config = dict(
    model='model that predicts nearness at each pixel',
    crop_scale_min=1,
    horizontal_flip=False,
    translate=0.06,
    arch='resnet',
    activation='relu',
    kernel_size=3,
    avg_pool_shortcut=True,
    widths=[64, 96, 144, 208],
    lr=0.0016,
    steps=17200,
    batch_size=64,
    epochs=5.6,
    adamw_weight_decay_other_params=0.01,
)
Rows from block 2 of a small model that predicts nearness at each pixel, named by matrix and row number. Rows with one number belong to one channel. Each number is 500 + 25 x the weight over its row's rms, rounded and kept within 0 to 999. All counts start at 0. Numbers have three digits each.
After each channel's rows are labels from the 100 images, of 14976, where the channel reaches its highest value: "strongest on" is what is common among them. Only what is clearly more common there than usual is listed. The data: rendered scenes of coloured solids on a plain floor. In brackets: how many of the 100.
# convs0: first 3x3 conv, stride 2 (model.blocks.2.convs.0.weight, 96x64x3x3, each kernel summed), inputs 0-63
# convs1: second 3x3 conv (model.blocks.2.convs.1.weight, 96x96x3x3, transposed, each kernel summed), outputs 0-95

convs0.86:508450499500474504500500514499500544500477499498501492509500499503500501498500549335491500499500499496487500496500495499500483500464498500500499491500500500506500453500500486500501503500499500
convs1.86:497560501555510490472521500495535502546505503500500513491498501494500477498462517503516500471500500505480501500503518506500500499500500499459499500503493500500499505500500500509501500500461493502500647498500581500524497503525471516508550500460491500504484500500499499498531490500501569500
strongest on: red object (52); jack (29)

convs0.26:503500500500482508499500500503500482500498500500576500507500500488500500668500499503500500500500500500494500503538500501500499499523500510499504533500500502502500499500500500500463521502500500
convs1.26:495474504500499512500499500498500501500500471500500499483483418427500503535500500536477500501500500500483504500500427500498500459499500505499501500505500500500494455500500500500477500492500411499500563572466508500500500500517519505450514500494414500500500500500510498500500454536494496500
strongest on: capsule (36)

convs0.59:502500501500518504500500500512501500501477503503498500500490500499500500499500503496502501500500500500500500501501500500500507500499539500501500504505500505528500493500500500500500691500500500
convs1.59:543548491501512493502474500519495469460501500500500504502534501501500518485497501518534500466500500500503509500499447503528500499516500472506480500496494500500493486500500500518535500646500580495500460451472505500502488479537516496451498500494502500505499502500512492503495505553492498500
strongest on: light from behind the scene (55)

convs0.90:462508502500487500500500500531504501500502657511500497516498500494500510494500501501500517500500500503515500520505500500500505500498500500500500605505500500504500498500500500500500501500500500
convs1.90:473489475494504534485449500492499505502475500500500502500500499496529503507480476517472500497500500498518413500499454501510500478493500389447500500480506500500506485500500500461500500510500570464500470472441487500472502494439494504495517500521494500517484511500500451474498501482496463500
strongest on: pyramid (41); cone (33)

convs0.12:505510496500549499500500499504500500499381500499501497424500499503502500500500562493500500500500501498497500501500499500500498500522500500500500500528500500574500418500500498500500499501500500
convs1.12:499500591476494500477522500513419504481458500500500500500487495503500564561493523470508500516500500528486526500487549499483500498513500514520497500500501500500505500500500500519535500547500529570500477501502507500500502539566501499500539500500502500504509504500491476479520480515501580500
strongest on: capsule (34)

convs0.44:555479504500463503500500498497501499500500500500505571533500501501499576490500498505501501501500500499500500478473504497500498500498500500500503602502499499500500487500500501500606500501500500
convs1.44:554491499500473496504493500513472410509470497500500521516500498504500516424489519486505500539500500513433497500505501501510500516503500481512380500502493500500525506500500500536500449577500509482500500502495498500486529493500495510483508500446468500505504497500500499500500505481497485500
strongest on: cylinder (44); tube (32)

convs0.19:500501499500501668500500501506500500500490500499499500497603499500500500500500497470501500501500500500488500502500505500500499500500500500500500500500500500500500496500500500500500500500503500
convs1.19:497465524493484495484497500493473556482489500500500543515516501499500476519470513502530500497500500485492502500521520356503500506507500496507501500500487500500500500500500500498510500563500520486500541474496504500552500482546497528499509500503499500495406508500511482531533509495490530500
strongest on: light from behind the camera (53); egg (45)

convs0.18:502465500500501500500500502502501499500499500500500511499500500500493491500500493501500493500500614518502500548500497500500492500518500500500500504576500500629501492500500503500500500500500500
convs1.18:500499501495502500489508500503496498499496500500500501499502500501500509499497496501501500484500500500503501500536500498503500497505500502511508500500569500500502500500500500495496500500500498489500500501500502500498500498499500500500501500498501500721492498500500500502502502498503438500
strongest on: tube (33); cube frame (31)

convs0.57:500526501500501498500500499498500500500510500495501500492382500501565491500500518494501500500500499593602500483500507500500482500498500500500500499514500500503500477500500507500500500500498500
convs1.57:500500487434474500536482500500519396504494500500500484499496499500500502507505430495471500484500500488500499500474500579487500500515500495470490500500460500500499500500500500466497500499500501541500500500500461500464541569500500500499501500480499500562549495500500498497421500511500488500
strongest on: bowl (38); tube (38)

convs0.35:501586501500487496500500500488499501500503500507500492397468499500576499501500434507500501501500507492469500589499499500500500501514500500500499499526500500514500488500500490500500499500500500
convs1.35:500497504561509500482495500500511512505451499500500508500501499502500525497572500481493500523500500498509500500500547485439500509480500500538495500478622500500507500500500500471502500524500503539500499506503448500499428515499500500496512500508500500561587499500500497503504498500500509500
strongest on: bowl (33)

convs0.89:501502499499501500500500500499500454502500499509485499499494500497500499497500502506496690500502500499505500488506500500500502501504500500500502483501500497500500503500500500500529500504500500
convs1.89:466525486503500481516500500488494511495502499500500502498463501496500499501537504500501500530500500509489499500469528525495500691491500482501544500500497500500502488500500500500506500486500520502500490468502555500501500492495511486497503500503488500443490495500500483499505500498500553500
strongest on: light from the right (58)

convs0.53:500500501500527501512500500502495575500496549505553500503504500498500500510500498504501500500499500502496500496502500500500497499489496500500499498499500507499500499500500499500489667500500500
convs1.53:501502488500499499499500500480500479500500498500500500500498500496500500602500499648500500500500500500500393500500457500500500500500500498501500500498500500500494501500500500500501500503500512500500470511494500500500500500465500500500502500500605500501500500500500500500500498501500500500
strongest on: light from the right (52)

convs0.30:513480500500500499497500498500500510500495495500492500520484500493500500501500494509500500500500499500500514499455500453500501589500500500500500500500500490499500499500500500500511500339500500
convs1.30:494504499500487507499500500499499498500500473500500502658500501533500500498500500500643500483500500500471516500500469500499500497497500461501501500465500500500515508500500500500499500508500513500500497501527500500500500500499500576499500500501499500500496500500497510500500497499498502500
strongest on: cylinder (29)

convs0.28:497606492500461499500500497477502504500492501478499498522484500504498493499500571498560493501500499495628500499504492500500498500497500500500499499501500500501500502500500503500500500500501500
convs1.28:501565500520537488502501500498506474514577500500500483500473501500500507503496510501498500477500500495499499500498501523500500499498500498490499500500500500500499503500500500551469500500500500500500581631497570500527502516529498499502446500547498500461525492500484514468478501473498525500
strongest on: red object (59); its colour: red (29)

convs0.43:500502498500493500500500693501500500500497500514500501480501500500500502502500496502500500501500500494506500497495537500500519500499500500500500501498500500496500497500500501500500500500500500
convs1.43:501501474575504499485488500495547491509501500500500458500497500499500500517571433515500500501500500496500492500522501558476500500528500536498471500500574500500500499500500500488502500508500505466500524501498490500565498392489479498504505500483500500501504487500500490583510499507499498500
strongest on: light from behind the scene (62); disc (40)

convs0.95:476499499501582499502500500505496498485479510502539500521499500498500501637500490451499500499499500499493500567506500503500502500487500491500508536515518501500500504500500501500493498542500500
convs1.95:485478444499517502498499500499491494500501478500500500467501491556500500518499499555500500469500500532531551500500473495506500389506500478499531500454498500500422502500500500496499531519500521491500496482446501500500501501493478499499544500500413500492498499500500445501484470498500497500
strongest on: light from behind the scene (78)

convs0.9:499497497501514507500500522507500501500495500500499507490495493500497500500500462499665501501500497504500500506497499500500478500549537500501499505500500500571500472500500500500500501500499500
convs1.9:497499495499475500494526500498500514487503500500500545500502506507500503498469498470503500523500500492502501500535501501499500498547500496503496500500522500500501501500500500513490500499500505534500500496501502500518499487492499500500504500497503500702499524500495500503457499565507499500
strongest on: torus (43)

convs0.83:504494499500353520500500501513498500500502500504498529405498499500499502500500494502500500500500500497433500505490500500500482500474525500501501536494500500501500485500500494500500500501500500
convs1.83:497500522513509499490552500498477506518471498500500652495492489485500546460527501497500500496500500502499492500521496491483500502537500480530452500500541500500504504500500500519503500501500498496500500501514431500476496528491512501498488500482501500592479489500500491523486500535527502500
strongest on: cylinder (36); chain link (33)

convs0.21:500476498500486496500500500490503500500529500498500513500667501500500500500500521499500500482500500485497500500501501500500523500412500500500500529500500500494500498500500500500500500500495500
convs1.21:500505503475502501496393500496493485500576500500500507499499500501500527501490432500502500527500500500505499500486500440498500505530500500576499500500508500500499500500500500489460500558500501450500501532500487500478438560499498494500514500488498500481499499500500493422511500467498500500
strongest on: egg (29)

convs0.77:500524578500482498500500501541589499500498500494500462497467531500505485500500623500518499474500498512478500499500495500500464500476498500500500488498500500500500470500500502500500500500500500
convs1.77:500503494500502498506622500495601502514551500500500496501496500500500493506501464500500500484500500570503498500416500506515500503500500508498503500500490500500497498500500500502493500500500500523500501499500498500574496542500501500500508500531498500571489526500500488497554496500493499500
strongest on: torus (35)

convs0.50:500509501500494499500500501500501500500517500597500484461499499500501499500500528500500501500500500500502500496498661500500500500492500500500500486499500500485500465500500500500500500500499500
convs1.50:499500493545505500537494500503469510539487500500500444500532498502500526502568571500500500499500500495499495500408518542503500497491500514497501500501615500500494500500500500453490500497500501561500497505499498500494509471508500500500525500467504500480527498500501495561464500498493495500
strongest on: tube (83); largest object: tube (38)

convs0.4:498501514498498500500500512501493511506373500502498450503500507501500499497500555497502503510500500517498500507501519500500514500372500517498504504499500501504500505500500514500500500500500500
convs1.4:502499500503498500499498500500743500499499500500500498499499501499500500500500500502500500501500500491502500500498501502499500502499500501500498500500506500500499500500500500470500501501500499499500499500500500500500498500499500500500500500499498500498502499500500498502499499499500500500
strongest on: disc (54); bowl (28)

convs0.17:503499500500680500500500501505502500500495499487502519552496502500501500509500535503498500501500500497492500499492499500500500500538502500500500509496500500510500534500500499500501504500500500
convs1.17:499499459497603500500460500499500502502468499500500499500499500500500473417487491485500500484500500502500478500511499500503500499508500528500465500500494500500500500500500500453330500494500520498500499501499499500491512502506499500500491500499481500478500481500500501484489486487501500500
strongest on: red object (54); bowl (38); capsule (30)

convs0.1:500505501500475493500500500548502501500501500687501502501501501500500500500500497498501500506500500485502500505498503500500497500523499500500499501498500500498500472500500501500500499500522500
convs1.1:500498440548501500461635500512457497490482499500500498500557494511500543503501545578500500491500500501503501500557548498500500501520500503503507500500500500500497500500500500493493500475500498519500500513507498500550485425485503500498523500479500500488500491500509498525496498475500500500
strongest on: tube (42); cube frame (30)

convs0.63:506499500500490500500500500500500492500499499501579500493499500500500500541500500537500500500500500500500497501435500660500500496500500500501497499500501499500500500500500500500514500478500500
convs1.63:496500500500500500500500500501507500500500502500500500485500500501500500547500500505478500500500500500498558500500499500499500452500500501500510500485500500500500550500500500500500500497500507500500513489471500500500500500500584502484500500500401500500500500500500504500500673500499500500
strongest on: light from behind the camera (53); capsule (42)

convs0.87:499557502500500501500500499547501500500498501518499501421502500500502585497500376484501500500500496503431500495501500500500500500494500500501500495497500500496500501500500501500500500500499500
convs1.87:537494524498526504512576500500497677503465500500500561501502500500500520502557505468502500497500500481519523500526500465492500552497500500502505500500515500500508501500500500467502500500500500490500497499500499500500496500499499499499503500500500500514488522500500501505471530494487498500
strongest on: red object (48); pyramid (37); cone (29)

convs0.47:500498500500498500500500517498512500500505500588496499499500500500499499500499490496539500499500507499502500500501510500500500500494499500500500501500500500673500499500500507500500500500499500
convs1.47:499500501501501500411696500519506502491494500500500498500514500501500485500498489496500500494500500498500500500551508503529500505502500500500509500500515500500500500500500500504499500495500508529500500496500497500541555491494500500500500500463500500523496494500500500527496500498498480500
strongest on: cog (61); largest object: cog (42); tube (29)

convs0.7:507505530500497494500500495507497501501487500594502441393493503500502497509499448540499500500499499518533500470501495499500496500480494500500497499502500500496500479500500498500500499500585500
convs1.7:499500547601498500497511500499476499521490501500500490499500501500500461506504376486498500448500500493501482500514451555492500499463500499494480500500518500500500501500500500486536500499500501495500500498503466500550517506493497500500504500494500500418502507500500495431479501503501472500
strongest on: tube (47); bowl (30); largest object: tube (29)

convs0.78:483500501500446500500500500500500349500478500524502510491500500500501500502500474396500500502500500500502500500499500500500500500499500502500497500499500500500500466500500499500500501500500500
convs1.78:499500501500500500503502500500501500501514643500500499486500605539500500500501500500499500500500500499509500500500500500363500500483500495499502500487500500500502564500500500501499500501444500500500500504501503500500500502499501500497500500501502500501501495500500499500500498500501501500
strongest on: light from the left (50); cube frame (31); tube (31)